config.yaml
train_examples: 73750
grayscale: true
translate: 0.06
am_softmax_scale: 16
lr: 0.0039
grad_clip: 5.0
batch_size: 128
weight_decay: 0.1
adamw_weight_decay_other_params: 0.05
Rows from block 4, named by matrix and row number. Each number is 500 + 25 x the weight over its row's rms, rounded and kept within 0 to 999. All counts start at 0. Numbers have three digits each. After the name is the row's rms in percent of the matrix's.
# short1: shortcut pointwise conv (model.blocks.4.short.1.weight, 512x256x1x1), inputs 128-191
short1.27 098:510536517531488487524477503492550533480513488474497496513537491484515494499519489502485491513505521501488505509486500491510458465524473442573568478487480542500493494485533483527512514513491495
short1.28 096:530549476493546463494535509452490470492517550523496514496511497476514467502442483490496505544506468486479534498495510464489471451505509521528496467472532508488503473475521463469466456525533502
short1.29 098:478524519522521490511473480509486499466473500537475478496465495481478506489494487482484524495526483504473463526489472519525512515491516481511524523491439525495510492510508508533528505512530452
short1.30 104:489475489492502538561503496487533512484546545488516532495504528564503515516493459518515487505509473519490493546518508528508526475494481528512517485484518490562482488543494479497464499491520520
short1.31 099:521508454492494475498471524488548492530506489499490491502502504490518503513495480514469498539515491485486515488522484494499501489496437490509466505510538519516558449517478509505527496509502448
short1.32 114:521505502506458446509490462499499507473537477489543525514541492505509500519586486513501547479487496513514501471470542506500512503475474502512458513477493494497518496436495495514502466498508475
short1.33 093:506513505520520491536487506526495525526501458534498489498477501540490504529500512502464513531511497444524507505492479529530490480557502455507475527518484511518491497559525508538508504486480512
short1.34 100:544494494459569520516497544521503485515483491485520555492487510529516448456479522486477506521501497527523478511474496497518487474518529493490513504437511515533541530479508475491526486489485477
short1.35 093:503489434524462528514546518475522537514473507487441503479511496473502529479464499537471470503494526474485510505521471455487523485505436520500494515467502553462483427480493524528482491535516520
short1.36 092:503500521479491480495473554469457498507471513502510498497471506488527480492506523494530471480462473503521477518469610482536474547539513507506501553529506511500464488507451460495521481512496543
short1.37 099:486450514460482541490552513462528499494510510469493487516511487495533489494492493500511508469485538506512488502517510425488545500520498468514530464529485488507449493509480481538485518501513506
short1.38 094:433455507510513462491482501478520502509464500483503490523552533515485498531481516497506494533481460529483485534480445515477494521512502502491474526538515527567513503454472480505514516462497558
short1.39 102:478478512511543479509478526486494501528490534528467517487492513486509484486491524505585498509491531499499503526497493506498511442463452495507529497497594494480508495471501501511519524506494559
short1.40 102:454529556456533488475512481485472437481495495516524468494488504494533514471540483503490481491491498483494500474525506479492472504482510518573521474519525502525492536515509483479500492521536528
short1.41 109:467509528495506549528487510476472505503457458471553529530541473501482503537478485514493529511487596483499456492502475517504535484534541474515490496498501482477486503478508478518489503511516522
short1.42 092:454463485470468527537509545476500531498504513476518477512469469508488532507466522463504436536483521509547512513476465496515461491513460476518501502477516483487536471485503504491498499491526511
short1.43 112:504494483497510489486512486484514453516502502490498489515491475525531506474469479459506499533514478522515483459531479531511509477495524496496478473549461491610514485462459511491535460515488487
short1.44 096:533484489497533471479534513455469506544520421461514519505494477542443528513493507451532505520471495497475506513476503497516493474465478472511500522502530515522520509483493485563500445497554519
short1.45 092:492513522470514552493498474513433490492474531533449516509537519493488503527494493474493498493489495484519544470522484510561492516497502521496505474496485523462504491494489500491515478513503483
short1.46 095:509498480494487526433459508492543503498532541518451506548498498494492465484463477530475516521517480520452473470490477460489489547465504565499450480497469512475515482499541494533474485506488534
short1.47 104:524476544462528480501529485477506507498503480553508514501488480477473506492489501504462474531509492477436482514444478483550490517528492483539534505480480519515482472516492523501487481475499524
short1.48 104:494503494494516481526532539517468506497511507488489485509458495535532514482492503494535457507507479549486482497504450508498548534492516472503498559486550473455459481546494465521503475468468499
short1.49 100:496475475488550516523520507534506486504520530500482498483538490523494507547490512511476497520488530499481499500468499507487533515474497514511531507500513508534516501448508494456490500515539475
short1.50 113:508486496468493491528487522554506477501530519495513457516511498481519459486528480504502477471527495540490505504518482470496500541495497503504539484523526478451472507547472502492462502486451493
short1.51 105:506493498518515468437499463471501539498537498521466489513497505494468478489499493513473484582466496496545518475492465506482474472503525472516520519459507517504500506463442504459495534478479549
short1.52 111:502571485541506531483517508491533497499491477485500501496485493505590521508488486476475521485498515483499491471512496469495509513504512529531491505476510501567495480500487509477541511567506461
short1.53 100:544534493495488495531509479474522499557510501528520499446510524527489549531500540481585504542521516517470489496488551485531527539530525477518457504468492527494516501471503505482537488498508493
short1.54 097:513485502503512520492498493489480507464506496472532481509541504482536510516451499553468495511500477509505513493470501495469446487523532482506527478520497483494533483503472541511503546476493523
short1.55 099:485475500527547464481494506496486505504503500504562473499540456478485520489537516492478500543489456470504509526490511500505513532546469520524515488506540497499534471483505471514477520455516474
short1.56 093:507554506458541448507513493484544537511497486487496483510528485506459500455515499474501467477499495498525440494505520540465505495503524550489496495474530531530536533483511487489510481502543491
short1.57 103:486514484432498485471508476488492506493577503482523491512496486488500463470520484495526477505547521493561499502523512536500486492520443494486501536504499444495517483496510479465514513462473494
short1.58 094:478475465518461523470523508484488462488498494502517496484506498503515505490472543487510495538549476469493485499487484509507461509481534493512468489468509492518506496521483448529509484485480532
short1.59 092:512481489482532488485488457517475506521491476480507507475536479432529499514536515465545482534521452454518531515515483538505467521532502484456472493499457505478541515501555499479497459477477500
short1.60 095:490508523509501510461547540550468468465494517502478507514533527512548544546493537514572517529518553522523525507489487509516504512483504515502506500520495540521506507484497499530494490457490509
short1.61 100:519527523484505470543535453490476516506488507477495533508487506452492501473537487491460451482497513487488524454476479480491509489458531494527469490515479455500488491567493470527518466478474514
short1.62 099:448536472501487482494473537484471498505525529460485485510509485535442496503492528476463519546498467506516500513497497513503515478512528496522537514471472507516486508540496484525489455509465487
short1.63 091:486479493508529483524477502490500498508491507460495508525490467454463504481474522487486504521514519452533519466515501502463435494469531529480529514470497482552506521470530492514479534510540506
short1.64 075:496495491518426478522509503511507480498524512467495523506437474491499517510474508489490530488528514539509505493500500508477451514513498502486518529474461517512470500479509529562479490519495500
short1.65 098:477512510497475505517536587532496436494463500500517497548497486487496483505455516520480477518447498508500527556461466477517490493539473470494525510489511500518489488551498475463465487493512505
short1.66 098:479500503499476487471530498501448521536483500478490502524515536535495480486552515502486529482504502515468513505416483464502504458508497495496496549439530500476508507527529495475489508468480515
short1.67 104:496510497553483514470528462518511492500484481487498485487490523546510465487521490521501519488507492560475515529510522492493495495499518500535507481507513508472482517465512538495490481517492466
short1.68 109:527487494492502485484446488522499512498496487486531507498499494500430502454499520494531529480538526473480498508515528507519491505513487506482506498499525546504487515452487510504501572474475525
short1.69 093:531501530477533505491512512467460529485486503477479500513496461505523489520457464544523477508483493479513486506499490518537493512471553482497469503486516509522497503493513495451490538471507503
short1.70 103:532504489509505503500515464579524529477492466501534527524515440562496508496464559486463521502621531514484452482464536496498542491494493514465514502459484508505468500518457514493503488511503469
short1.71 098:481487479499541492529501515515513506509519470459479498529492487493485535516511486494529515532490491509527483512491516511524472515489503499512517532459508514501524508472529476465457478508458538
short1.72 102:496507473500495469478484471493490535480486508483507512497532519465475443487491510512489506486514474484496509522495532505466501506516511495546467550477492529478517507490483458482520490498506503
short1.73 096:511462459466514446537469493538506491511484472511478473502499503559490478485483539531493478519519531500488514478494465522496526527482479519505556534524470476543504467556481478479487559521516508
short1.74 103:485506522513498532555512534501525513501509501442511511491497449488462522540519439488554555520508493512484509484501455522455492464493514537499475481491513493526531499488528454512524478501499509
short1.75 098:516511491493513511465495506502545483481528540482524534508516544513484497489509509522506549510504505481479545525472497513515463465494490470521494496516477479515494539471471499531477576497530537
short1.76 083:520536502519516513492478508531503482466457471502523526540484511468442508498488491544518504526516521489522550475518481552524427471505486531477518462492525521505527483491490507463471525511527486
short1.77 092:495472479533473508497488517518509518514504495467492498488502487526530562464494478481532526513484514501514510527484503452532603509507514534479526498510461529477507515538431522490519445476459504
short1.78 107:488551500533512493499527467526495496543494503471554482487493474503626497519473468502509506533499491476508507509475496483466510490498515481496523523488491506505511478488514506512492436604517460
short1.79 100:499485473520478481483443500486469533466514504506507519480476527510502547501504525526456534520551476488507459479492466516480518479485518469538529475529483510482495494535486488521475496543538515
short1.80 107:497480472462552496471510528533505475473567498529503511499490493478484528508498477478517483512463504486501502517566532530476467492508481552461538477494494492486508476476516530554505481529512495
short1.81 093:511487475493525488516490489485529473505466516483485512536463505503496505479443504459500494551479544482470465491509542480502445513540470455527535497518502507478477508446486530479549540493479500
short1.82 095:537528530435505556505471503510511491507506460460460564493444512506473496481509493510512492510536487502471492523518516451507537524480516505499495532508523505502485512527494517463497476513506495
short1.83 099:523485470528556483502502520471462444459500495447521494502537502489540481546486537507487484511524465467508461509511484504499540525450507499494510504510517509538514510536494520504500532468506524
short1.84 095:487472501546504516504516468483468480523447480513470463494487475520493484457520527488477479505447486491467483473507485510473517495488465510532480504480483534495486520508513510481504467525489465
short1.85 096:506494515540556540526500507492456505468458477529469485492496486502511510476507514512458486533491523477468493499495507482490493503498493467535532495501495485531461506500523522503508538531519526
short1.86 098:485505492462529490483473496481462474514455476548525474517472443508555508530475526509481510452525551509449507481515494503513469521494475500528495543533496551550498520480489507536487520478503497
short1.87 093:485505497534467498508530471524532519489507507506472536512513488513551467495506518461491513502506537552558551518496451488532489499474497546553500505480498496506464466494496476515474522476451521
short1.88 098:494507504508513519464463474499502496480467518480558479519462504524570528475516501532506503504469486515493513510482456483523505517514510474497491545492471514535481541534478494482500544510459489
short1.89 111:521456521460484473466535503445520496486483469458514525476518502470462461529504492536497494499517478455500505468480493536485523514506501529483486506458501518523474496486495494495509470486531475
short1.90 104:527527510534469503511539478492501532497437459500524497506525527487499521562518533498480524499485498511526491503529468503575453532510513544464458502468493498522494488519554540508485483478515512
short1.91 095:508476512508501440491529540492541509482515498534522501501510533498458530507467465508458470491502477522494518482493512450544498514503426494499487462505528463530511449450492491478499498483476551
short1.92 097:519569453486565527472496479478516442511525469503520507480516492521524528473517514493506495488533492540506487507513493472509489485491490498467495517516555509472502472492505481447530513507504501
short1.93 107:495484481482492538593499495475495509458504520477506493476522509529499486544498473501487467487469524509479480483530537531466482456477514500506487541508452477514465502493503501499533534481464495
short1.94 104:518536508517489472522482535462491511491493484482465486482549486535454514538491452516469470465490515483486498491502506509500484497519474495528478483507516473509538513504471479469480507507487473
short1.95 106:454515504486486473509486509527507482487507477487499486505509542504493522468542512485485500530510560513472481491467493516483519482530524560513466474503497492545520504449498532478530510483452491
short1.96 096:467511519515490509498487523476505509509472531456526482465506486517497513492490536518539504503455501497534461491537519501491502533519510497500489495557501500520540495499476534506513493493524507
short1.97 082:449468499503513516466515465514527516493513557482481486453439519462540522523505497544510461524502491524494505476511502537554513498521508491486526530485490479443469489492459529479526538510531504
short1.98 099:478540493540497484518540514473499496511533517471498491484488543487560503495501501472484493488495512509541505465507494516513483533512527506479490510490485503487511479505472518479512515535502510
short1.99 111:496487521491507502502506546490495459491545495504476472510472508513448566494471552504462478483480480532495507509466455525582525521500499513493470492458503505536506492489520516485464502485507529
short1.100 099:494535497485466499504514542474437522509521493474533469543496458477460492510504505510480486509499475525468543513508501453527504479502511549516529510468531528437482489486496479505460497481500493
short1.101 109:478521507490510525479507475446478481487549515472475543488544509462465495482494501537499498503463528482485470462480484508514523489525527464540515531476500526544491512481500500497484523557478430
short1.102 096:508518487529464500471504531523530458489490488557490491511483483510534499492509487479481458507478541500566496500502555476535489487515490488469577493490494503484552526519511518525458488538561512
short1.103 099:509461506485486512521536492501502490511484478475519483524565504501473493491495511511491449498504455476480483499503496523485477495503518502490517497453524484491560523520495461483503445498511499
short1.104 106:509535530505480501504515483536487452517520455549498483497479513468532484494519491497513527485493512514460493507538480520503476540498501472466476510469500461486538515479508458453510468486506508
short1.105 099:544503476512498545525522481493477460521481544498487504514490488535448471542493485511471455491495478499518497506522549511473503493449497478501481463498454495458500502463527463542487544504495527
short1.106 104:490523520503504508522464436494534509514544532490492526513493494477496510513527504499553512478513488484515518494519508512483526506472499474509467515472455476457474509488497511500502534521500505
short1.107 094:512490459496506532485480542532493472465521457540518462489475552528482491529481488464493528513506538486513478478524496529465465489539494490508528513508497485481515499514523517523512477471539534
short1.108 098:518522484489467509462481520483473560462482516501526489512486520482484503482520534519505494505492538523477546562458485472513494520492487521525445539486481509529492489496445440519471497518472522
short1.109 099:501495474500497465547500505486549521512551508473489490485513494531515498500510464479502493493503498496452501489509499463513481509476466484484471491487505466473477523549509502497462486447478543
short1.110 101:500478473530534529486447511524534505474539566537485475478509482484464496525495502511510478470510542502485454485504515476473493480471521489457469544522518509484529496538513511483514497471464491
short1.111 106:456524433490495487471531503537497501537451467477488500509503461481474521499486477473456489490488482498558475522486483473487488499502469509508538497520503481521490493507483519496487499513454496
short1.112 099:494530502493470467470521542479561481496477460453490456505491509519476528494547498525479505530495486476479441494528486512477485455459503516487490482497498484486537518447514486515496462496525515
short1.113 097:499472508513522475489505510506473491531491500499476476490527494489482488465482457494481492542508511527489490526474457460513474518468473518530489478476494484494530475503485511504485549454448486
short1.114 102:496461476498573489514502487513521486499494503493497503477556502495509498467502518494539496520494499500540486487516486474490452494503459498518494511528550490497508507463525506448480510534511517
short1.115 100:486450531488503497483502466486502481508527493477507510550440455484533458515458491518533518527502478500466531504498486467511539491462509503459478507509476465484511499467537501522538536502509484
short1.116 102:498481472515488522511478477497489506520504528477487510488552480514522488521496503540502510568494489500533484498515498520492462530482505468510510507577493551469485506541499504522473513472527482
short1.117 101:463477519484485491483516478502493496484488485516477523502505510508557470519499531515484522518518469484486507474474459496485512497488489494519478491539495464494525444478492537499517452579488481
short1.118 099:472510477489497493492551495519502507495503480520499516499506546486504477520516478511466503523523484478462506476527525506480498492494467548520438549536542509521484519505467468532514542532484522
short1.119 099:449517519479464475498514445485524548515484541464561508537532460507488509472519501507474546522506471490502504532532478509496482467502510488475537488539503479477481488487502522454477530490510516
short1.120 092:501461506505460495533508471548501486477518520514511502553477460487486509487498503528480478490472502485500470512505496483492517505521485481496486522539496495528513491509507464482534481493503514
short1.121 106:491513521487471532471528442488509489501501533502482491485516510546483528540529530482522528504453491529468518530494522490526495504494508559479463485501517499576494500489521484488557471476527474
short1.122 091:519461514536492487491532540508464517471527553501497477505531519483513517466500529500533523492488487457519512507530516484504460504502500554502494502508506479495512500449560513454468492525537473
short1.123 115:517489513495500526511521514516467484494502553566475516496500453520499520527481475498499496489497500475506485486498523511508445455489543468534525477491496482552530454473484517489485557469462492
short1.124 089:515542477513474480480515523447567470537480518489504545483558516482474458529514494517463501513521534491494497542494485467544528507511452465542491522502505535510502508475458537515514501457480493
short1.125 092:513501487491527523525515475476496478552507513509540494492488525519549508507528511491571504472491497496517521475487505515510571485511511504492510494486501521521474522490475487538535477564516496
short1.126 107:512492493490476511508454495498507487511494516539508481530522559505477482470505480480521543494525507470486513526499459501471478488490521548486528463490520453591466497541525502490506526511497511
short1.127 103:508487513478516527494474546507501508490513506512453491485485519503485494493490519473534574482516523479500554538504513486491522518484487521493490514507490483504486500485475465515463520496520457
short1.128 096:497441501499492470471459513533489519495497492506494511498509493500559485511480496472510532516531528510529488492463509471524533487495521502465447517508512475524512501489522500522559506494568495
short1.129 088:497483504476489533518527512470492477538529478450525517477560473495507484483462509522454511487478519525496487497476495498486469502497465500473491510549475483537495515482527457508504523451514527
short1.130 092:487497441533487532438486519498513545460503521485543506486497440493550512525534490513511515547490513532562452505494479457500487496525537502477543541468469494466464517472519491506497478495483517
short1.131 100:544501503545458533483477500482510483478492494515451484507469488541472502490490503497459497540471464480523505498463468476506528504502516504513513468502448509477520487504502484523511515520519466
short1.132 094:515405501513508511472500514492507529527495472474467475459482478482471494489460497474512495507492500484456533543491474534490523500504487501485489479540502501491478481519504468478485519496525476
short1.133 103:484482480494511524542510553492533519489533509520527469505475525504477496489499485521478489542513488544505514526526509523566525454484487494502489497503504503506486478503517486495467493526471508
short1.134 100:505478541515489491524475493489500495488527502489488483496487528507508511543606560490510503461501500502496516504494447488527486532513500520486485466481532497503517508533462476473488499498480521
short1.135 108:491443527479550497454494493546468523481532513488538527449494507535539505501518514516492489537504498500495484527509469546504499465508471546504500483521477497531486493459495462549498514462515489
short1.136 097:486496519528553511477498540535487477501520489455471510474485459554515500467475478477488481500490461499493478525531509540522435439503509485518530499501494476494503493440490486441475468482548493
short1.137 105:490525484493513552508498512492487525533470507541525485490451500512509481494535483460511507497499481525493559498483576489479532545520472481486493493508494479469529509504514500466509488482482533
short1.138 093:508447491537467505520510501499513464485492500465497512525566507501463533483526498498480464500491473504493519523473479507529495524507458540539511522535543525515499472496516523472492514524490493
short1.139 107:519490511478501492498480510503513512517506504508518464479445517535534500444518485513505495478478528528497495502498514528518545500504506514506558511465521496474494483454496464497488477473484497
short1.140 106:499482485502498493462461527486471491508511461529449503470514536523508467508471524480517499510523517493512464535501469549483509501483508487497468518527517505512497509481522510542507537548492492
short1.141 104:476509552504496550510490465525544480489536480521486478520503459498519509494490486567548478510484527532499500472552474482506478472538514467478509479477533490485575475495504495510504490483464467
short1.142 099:489487509464493478490541501530504492498521488543506505489508475518501510495535482498475486516491516535485500522554508505509472553513493520477506542500513502495489509444487442473459502536510538
short1.143 100:530503505536529523488494492470482482487493513533497511497526502481489516490512495476529537509527496463491480489505458499493444530489486529442506528473512514445479510518482487471509568463469471
short1.144 105:456483498516509510496514466530442473514503511487513504491517516490516466473502487466471522499488483499508470502530464545509478474463501557492456494566476508501478480503500517433531497494504510
short1.145 094:464519487500489512463548512510485496544503481525517484483511480515503530484470490501486477536448455523462511516513507508495523567541501527511525490479491509526547524516501534509485501513439507
short1.146 096:488481481495556475516523509496471477486529466518505503481468518505539509482478482451455520469491460527555497529500520490499495486494473507500474504526485484540482466483515497521454556535513491
short1.147 097:461501511484491497468538522481555484500522503448497466496527519522502475490471553510498534521527522451493513485493433550499535523502472462527512521539475483514521461511480481502509490455533523
short1.148 087:524476481539482525464469487501517470501540486498524504500495493475524517456487470528517488482500486530517508501518490463515513494485511465439505453488541505524438466491553507515482464500465494
short1.149 100:501497472509558506459493462545540526476478483494525519528475491528454513495519488484509505448484525491491520509478475518492488485507535501466512513511501497508511481481460521567509485500494517
short1.150 102:492516443516505491451451508499484497516500480515461508466466495471550489514527515495481532521484476460504478516462485515543495489523504494515489540509497577495505483523469470517477481475473501
short1.151 096:478452553500486488518540499513541516461496470511499458514468533481546511507503546477476501516492485476528503533470483462546546512522489459529524503538543484542489518495532514481513482512517475
short1.152 091:485467448538491488491473528462474498486494511515423505499508512516460484502446498519467491550520476526499495498480461496474462528517468496477483549524501508505530481461518511526497477525498499
short1.153 102:527507522512500483474514493499530487506472526487510522465492526493487474493546472494518437501458511490456511521495481511529531525502487476510513527512512464492526518530501506485448485493534502
short1.154 090:470516492503525530544509486472484507535508466504454488531489500446475505480473525539518456506492486509491483496473514488473464545536493496485485502472515462517490488512513546479484492480493473
short1.155 092:535490496456513492450499548503511491499489475478534493514494495491484509527495487534482509503506486471506488489472507497479508488455506513453452517504480547486513490463519498448514507490511534
short1.156 101:480495520502496469501491496475519543507578532532482502495525490491470466507485493526526511505522526503508457499512486489515483485522452481519501525548494479481484511501481480524553491537500493
short1.157 103:482478520514474586490539489491500513502496459526476492471501489522501500488544531514456499478496518516495511496500486537495504504473506526488440510515486502526497495478497498453531520468485492
short1.158 091:451479546549484521459449462486535502482554477474492462514460486491495499457495477507507504461537479543448496498489504521498487493496535470476521503492498519528453526522523526450538491530511452
short1.159 098:473456513508461511521495485519478565514510510509479485488479524485494512492483504504518514446540526480540496493460512464490477500468481497557509518509504473525450461529488481525490475454512488
short1.160 095:535486510475519503448491536485552470509516521529524470454517517490512502475441471526540474492524481517527505531499465516487539501520477476491510475476517517528543513506500466511522503499491505
short1.161 094:474500483496482524472476522505493503519504480478474479505550474501501516511465525521521523491502463514470508519473518520499531508497510536525513485533527490449530505565487541489447486513531489
short1.162 096:483505532534475474464569525515504499522460475473487500536521512456486519467497523524522543483461515485467499469490475460487458526538504464483498482488474492555511522475512553506533488527545492
short1.163 102:503510478550498498444483528516534495519502525530498494469516476511513472453524479495458479566505462499464547475523524523484485481503477431515503507493503493477450498457516473465520495561490467
short1.164 103:540518443483483482461481491491532503512488460492552545493516492461440524542492510524497496512501501486472481503503500518467508454485517511583510527474538478511504492481468483449482447488516534
short1.165 104:540483510521528483507555515483491478458507518513539513509502531521508513518499503484469489485522518498449522519508514518484517466451493480493508521474507538482488486501495482486487529500532460
short1.166 104:494466487496555563481549495507514484534489508477507591511536496485546481513502462546525479481489491508489491492518480492513502503541514543525480520519457506502540470510499489496510517493490500
short1.167 102:608479503492460492490510496449505467503484510492463493499459481437466489428495503460551510528493484497527513514471438527507494548526526505488498505459516484460486504510496517520523524522514505
short1.168 101:537472530503501519582506473472534487492544469498508534485527500493501523511476509520491475518483442537525476527503484505483478523522466485482516494539496531504514483512491495459499475487499488
short1.169 093:475493501490481497467503483513535494464451459521511518493496497496434476495513489498505488508496498527499514474517497517486498503512456465485461500493494481520497515507529485438533531501521496
short1.170 083:552493482546500487532477515505479507472538485523557500483493531481476497452505462502481489467522511484496503478472531508525471501533503477467494533529496530548465500531525512440472475472466501
short1.171 098:494539525491511474479491452498457477528468532466511492488527511505547502459574471485509541492488510518469515532506486491528493491508463507503471524516478497489566510469482506477515488501500437
short1.172 111:490545498467472498516514513480556490505535540494459499504507524496505515514570519507482521530482518531485486464509453468477503489474473483473505513511496515507498499481507511530487458516474492
short1.173 083:498501529509528433498497529501502481490499504508529509505505510454459498490521507481526482527537457512487475471485480502515488491496488505494466526496509513497520496490497498503488491507491515
short1.174 104:511528503513482507550513517509511491492483416544490557495503510500530470477528505533512536473469510492472551476492485494495544486504498502503503460539548486478507495515479516501515547520521534
short1.175 086:488513456489482487513506468527499484444450493470533537517498514520474518469509484511510514492468528467524545474535472530542495515492481471499490477518502503537521552515443490444521474469482526
short1.176 099:534444498516495474468447517486489484519507516485495482481532519502457516461444476515518501515489512534474508500490512487461553495531510514494532451489518486529518508491470509509462510491484520
short1.177 102:519484504491483492535536474482474481521521544517485495510468541485502493504473499498460534469471512487525500494485476484506482506495493538505478473470517526520461483504531466487562467524500519
short1.178 098:568473523547489468538470488499508476484435522529517517476476478486510445466503490500500512537498521485495507522427474511483470469504485490455513461492504455496502503504492517501520493486530482
short1.179 101:480510489503504539503467464525484470470481482535511473515513513474489516488503501493521511511525504474509473463454532505489467495533506506478496525498548488499472472513475523451530478485496526
short1.180 093:497473487485545484503466507501493475472473485492489500488502552498471487464547502507485528531506490476542512501484537497493491478510524479520525492487521504529500487483495511499491468530485470
short1.181 105:478518503466491525515476468504524498443514452493496505551494479507525508532507460559566479483524507514485481527505479487502514477484494483531487515484559477513535483527477503506508492507469502
short1.182 109:498475501522508516541536551477500545484516484479496532504531527512528493483478504517482511538494504460491487531511485511482553541534535452505556513499448494481505498499577492472484468515468496
short1.183 093:495511498553479485440534560501496507504506497519475531499472453457483513520504536491508506527513489465501446496496494487536465497522506484484514484500473523488524512475489466467515474519489501
short1.184 095:539542509457485511494484500476516510540451490494476530545495485490466527529499517504478439538512493446490521506447443515528510482444483477512506529484531500507487516519490512495505510491491535
short1.185 097:534483506500457471498518498485520486497478470535485514479506504496502484418546492538516513506510496491482525481522443536504534474483532475469473502450505525522547472455521500514506451509500506
short1.186 074:510486470519513494502475501491543459492474513501451489550473440514476521494537497499470519508479479522493488491501496493528491468473428502478494494495493501487513434519497514499526526524493481
short1.187 098:467532508473485542506509564497505470510505494487526540512510504465478495516505519515492525489517509506464527504497493481512474479485513517507481510476563512513490542483466440560542491535482509
short1.188 094:521522511501508467580444511479502512478541526480456544478544483469523497508550492533491471507466471487520489457471507530485482516521518514503524498555477479497499502542542471501514538527489501
short1.189 093:515479506471533482466514485492477534493460538516512502533495519475508490488469477497510502444526524520524536509479459469521523492501516544467501502447482502471466497544487489494531454480492508
short1.190 104:486523514485511524530557519523509477460527506501483520473485512507476493503475523494492510482497483463549488512532514467530508488475490494520511514479546524531495523480524490528494543497464454
short1.191 099:494482497547519476501483509500517509509478495462530491504468493518493469487497508488529548491484488465518488485496491479461506507475516522493494531474533472555536493483494518489445507498523502
short1.192 093:499501507486532469530527507491496491485467498507522567508527470486498525552529515459490513526491507514509503485484524536530471518530523569514464484562530500508509509490496520523541499498495530
short1.193 109:494562478516515511477491497488508472478501510465495492470468492498460536500511506464495506482508453470491513471484496554471510497507528527482507544513498550515475487489448502541485496455510529
short1.194 107:489517493518505503493473497469482546509553514479475485504447493505464554461532508509499484513506529467511467479509449545505486518523500504535533518477481528465491484535488488496475516481496495
short1.195 090:544509512501528455481515537508538474504572482516522447471526513492517484468437503511524506493484499465555535551550551552498512516525456530495485495504443487475548489452507501503515539489507518
short1.196 082:523463542526494481468486502481451525524487487506459541515496507482491503510498499564514510521536499523496504472523502522480525516468519502445479528492516521500453507468449531517519514477517511
short1.197 093:478466506515495521479497523516521481474456504529531524509519495508495513543515495457530499520503495507515518531532466569520502517506461532485496489509510526539514450507500483473517440462488503
short1.198 095:477519471512525480464490506529484461507466454508513493487538510473509489476489428485509527491521494451541503520495477481533518526503490488532485473550495491489500507513457520527478490473521542
short1.199 093:553486494501496540495496475495485507463435490536479554524553488463515486532499522497501480539508498473486503467474534523495502523540494497525463503518518529518521500494517528501516521498487504
short1.200 109:463505509507513466458490489487483491520502496536494478491485469470472495540459486477496500571497512488515526543482455501526490500515523483496507478520492466468478482478496500489499450500490518
short1.201 089:505520473507458508505492506536474487534485496492515487493513478556479516526491507492551535477491498499431455511539487501493462490540483507497521492494491515501515501482507566522483488520493510
short1.202 106:508489521514505523515492479446514518509541481545519512511501493484466466425514450523545507499550506463497532476468464481500480487529502500459462483508515492486549501517458520501499501487478519
short1.203 088:493559442501509496502513509482495482484487498503483451513512541511531496482506471504481471455505519504594494495497519506492502514562505506532499492519529527483516521508471503506521529519484501
short1.204 105:478470507479504501521443476492503497515473498527522527467456488522571482465506496494462497453486495521534475551510492515498536500527485467533490472509487510536475519450539472513517513535488497
short1.205 091:483468448501512488507509517511519476491472486502488510514474553498542468533499507487536497501505508525497512550470501555535508552531482517444468502509462540456550492532507517501511496495465496
short1.206 100:455481453467506532469513522500470473511482487478485493550486484520509489521453501467463466477511483512473510494520507476519507506462479523532500535496517538477500500512497484480508536500514518
short1.207 098:549501456465453540468481489513504453479522479501481530508469482532523553521478492502540491530506516493488457509500486496507556486504499499504495461491503485498530482509507506444469540464461530
short1.208 100:466538501499596515494502487481509536507495527504489501508467506509486493484483555521484531474499509449503529488481502480482483493462508504475492538498490547518457490518505481510545522475484525
short1.209 102:506487485490478498505508553487492491492462526454521496476485534528534505514502474494512501474505466511553502514541504493492491486485517474501500482480536542500534517533488499515401455502484475
short1.210 108:514515493489485502503459523493504502483516506511509500503405455534520463523508504482466532457495489509519497499440474539531481525496483514538486520532470488487525497502542482489471488460481481
short1.211 099:502469490455536496480503519483527504508472433485498495540484484485465518441476490508486533507520533480495504504470492549491528471486517480459496521480508500520503478508465533546507498472468503
short1.212 099:523440495531500460488505501530474526486516522460497553489491469571481532510519472496498494470521518500494449507517503539471528505477488469479497505520503492518489515501514501511514478470495495
short1.213 105:495501487443517484471458503519522504480475495502483511483538483522489514505528479470516506481495498475518474479492504488493498478486487489469478487504471537504508506503490513578502530457514479
short1.214 102:471469507491462492483492493510549492462456544492515469507475494491445524454480514484514536496495496466526536509464463499525510499481510499586505523514484493462543521572518503501481475506495499
short1.215 097:503511467508509492530537506475491535526522445518529495491490493478481483527506483485553507549503498514442522501540488475533493503486499555512520493516530513493535519493541500505492543470529484
short1.216 097:497531492498458487471473545471505510504515554546501491531535494485493494531498488558485482555522499507464474535547464489501478461523509494475512480537495511543488481492487522502467493543490499
short1.217 093:475522526497528546464574534462524490448475506478471568503481502538517513515478504492501490520508527524520462479486481461508482529514524505494472480536534475483472510460506526511438452514466543
short1.218 106:520474459485493535486517532516491480526511520514493514521550468558480504507494505459538483456491487511438492504489524493503470503515510470490531516491465482442505469558500486475508477489470516
short1.219 097:480500497513537559517519556450490509532488505527505521461464492522472479463509482510460489491468465506500480515469487489469492505471511490509480501490491459491524502489511481478502512490483512
short1.220 110:482520518522502516489444488496500457506505522529532483491511486496476502510450476513494501559505516495448513527537504498507539460488500535457520478501502523462472529476510486519486505545530490
short1.221 105:477493524502485472469471495496512510464486508498486499526580487473503499515455502498467502483460480496590502482504505497518449474508480473525489511541513473482492515501487463513478511517484515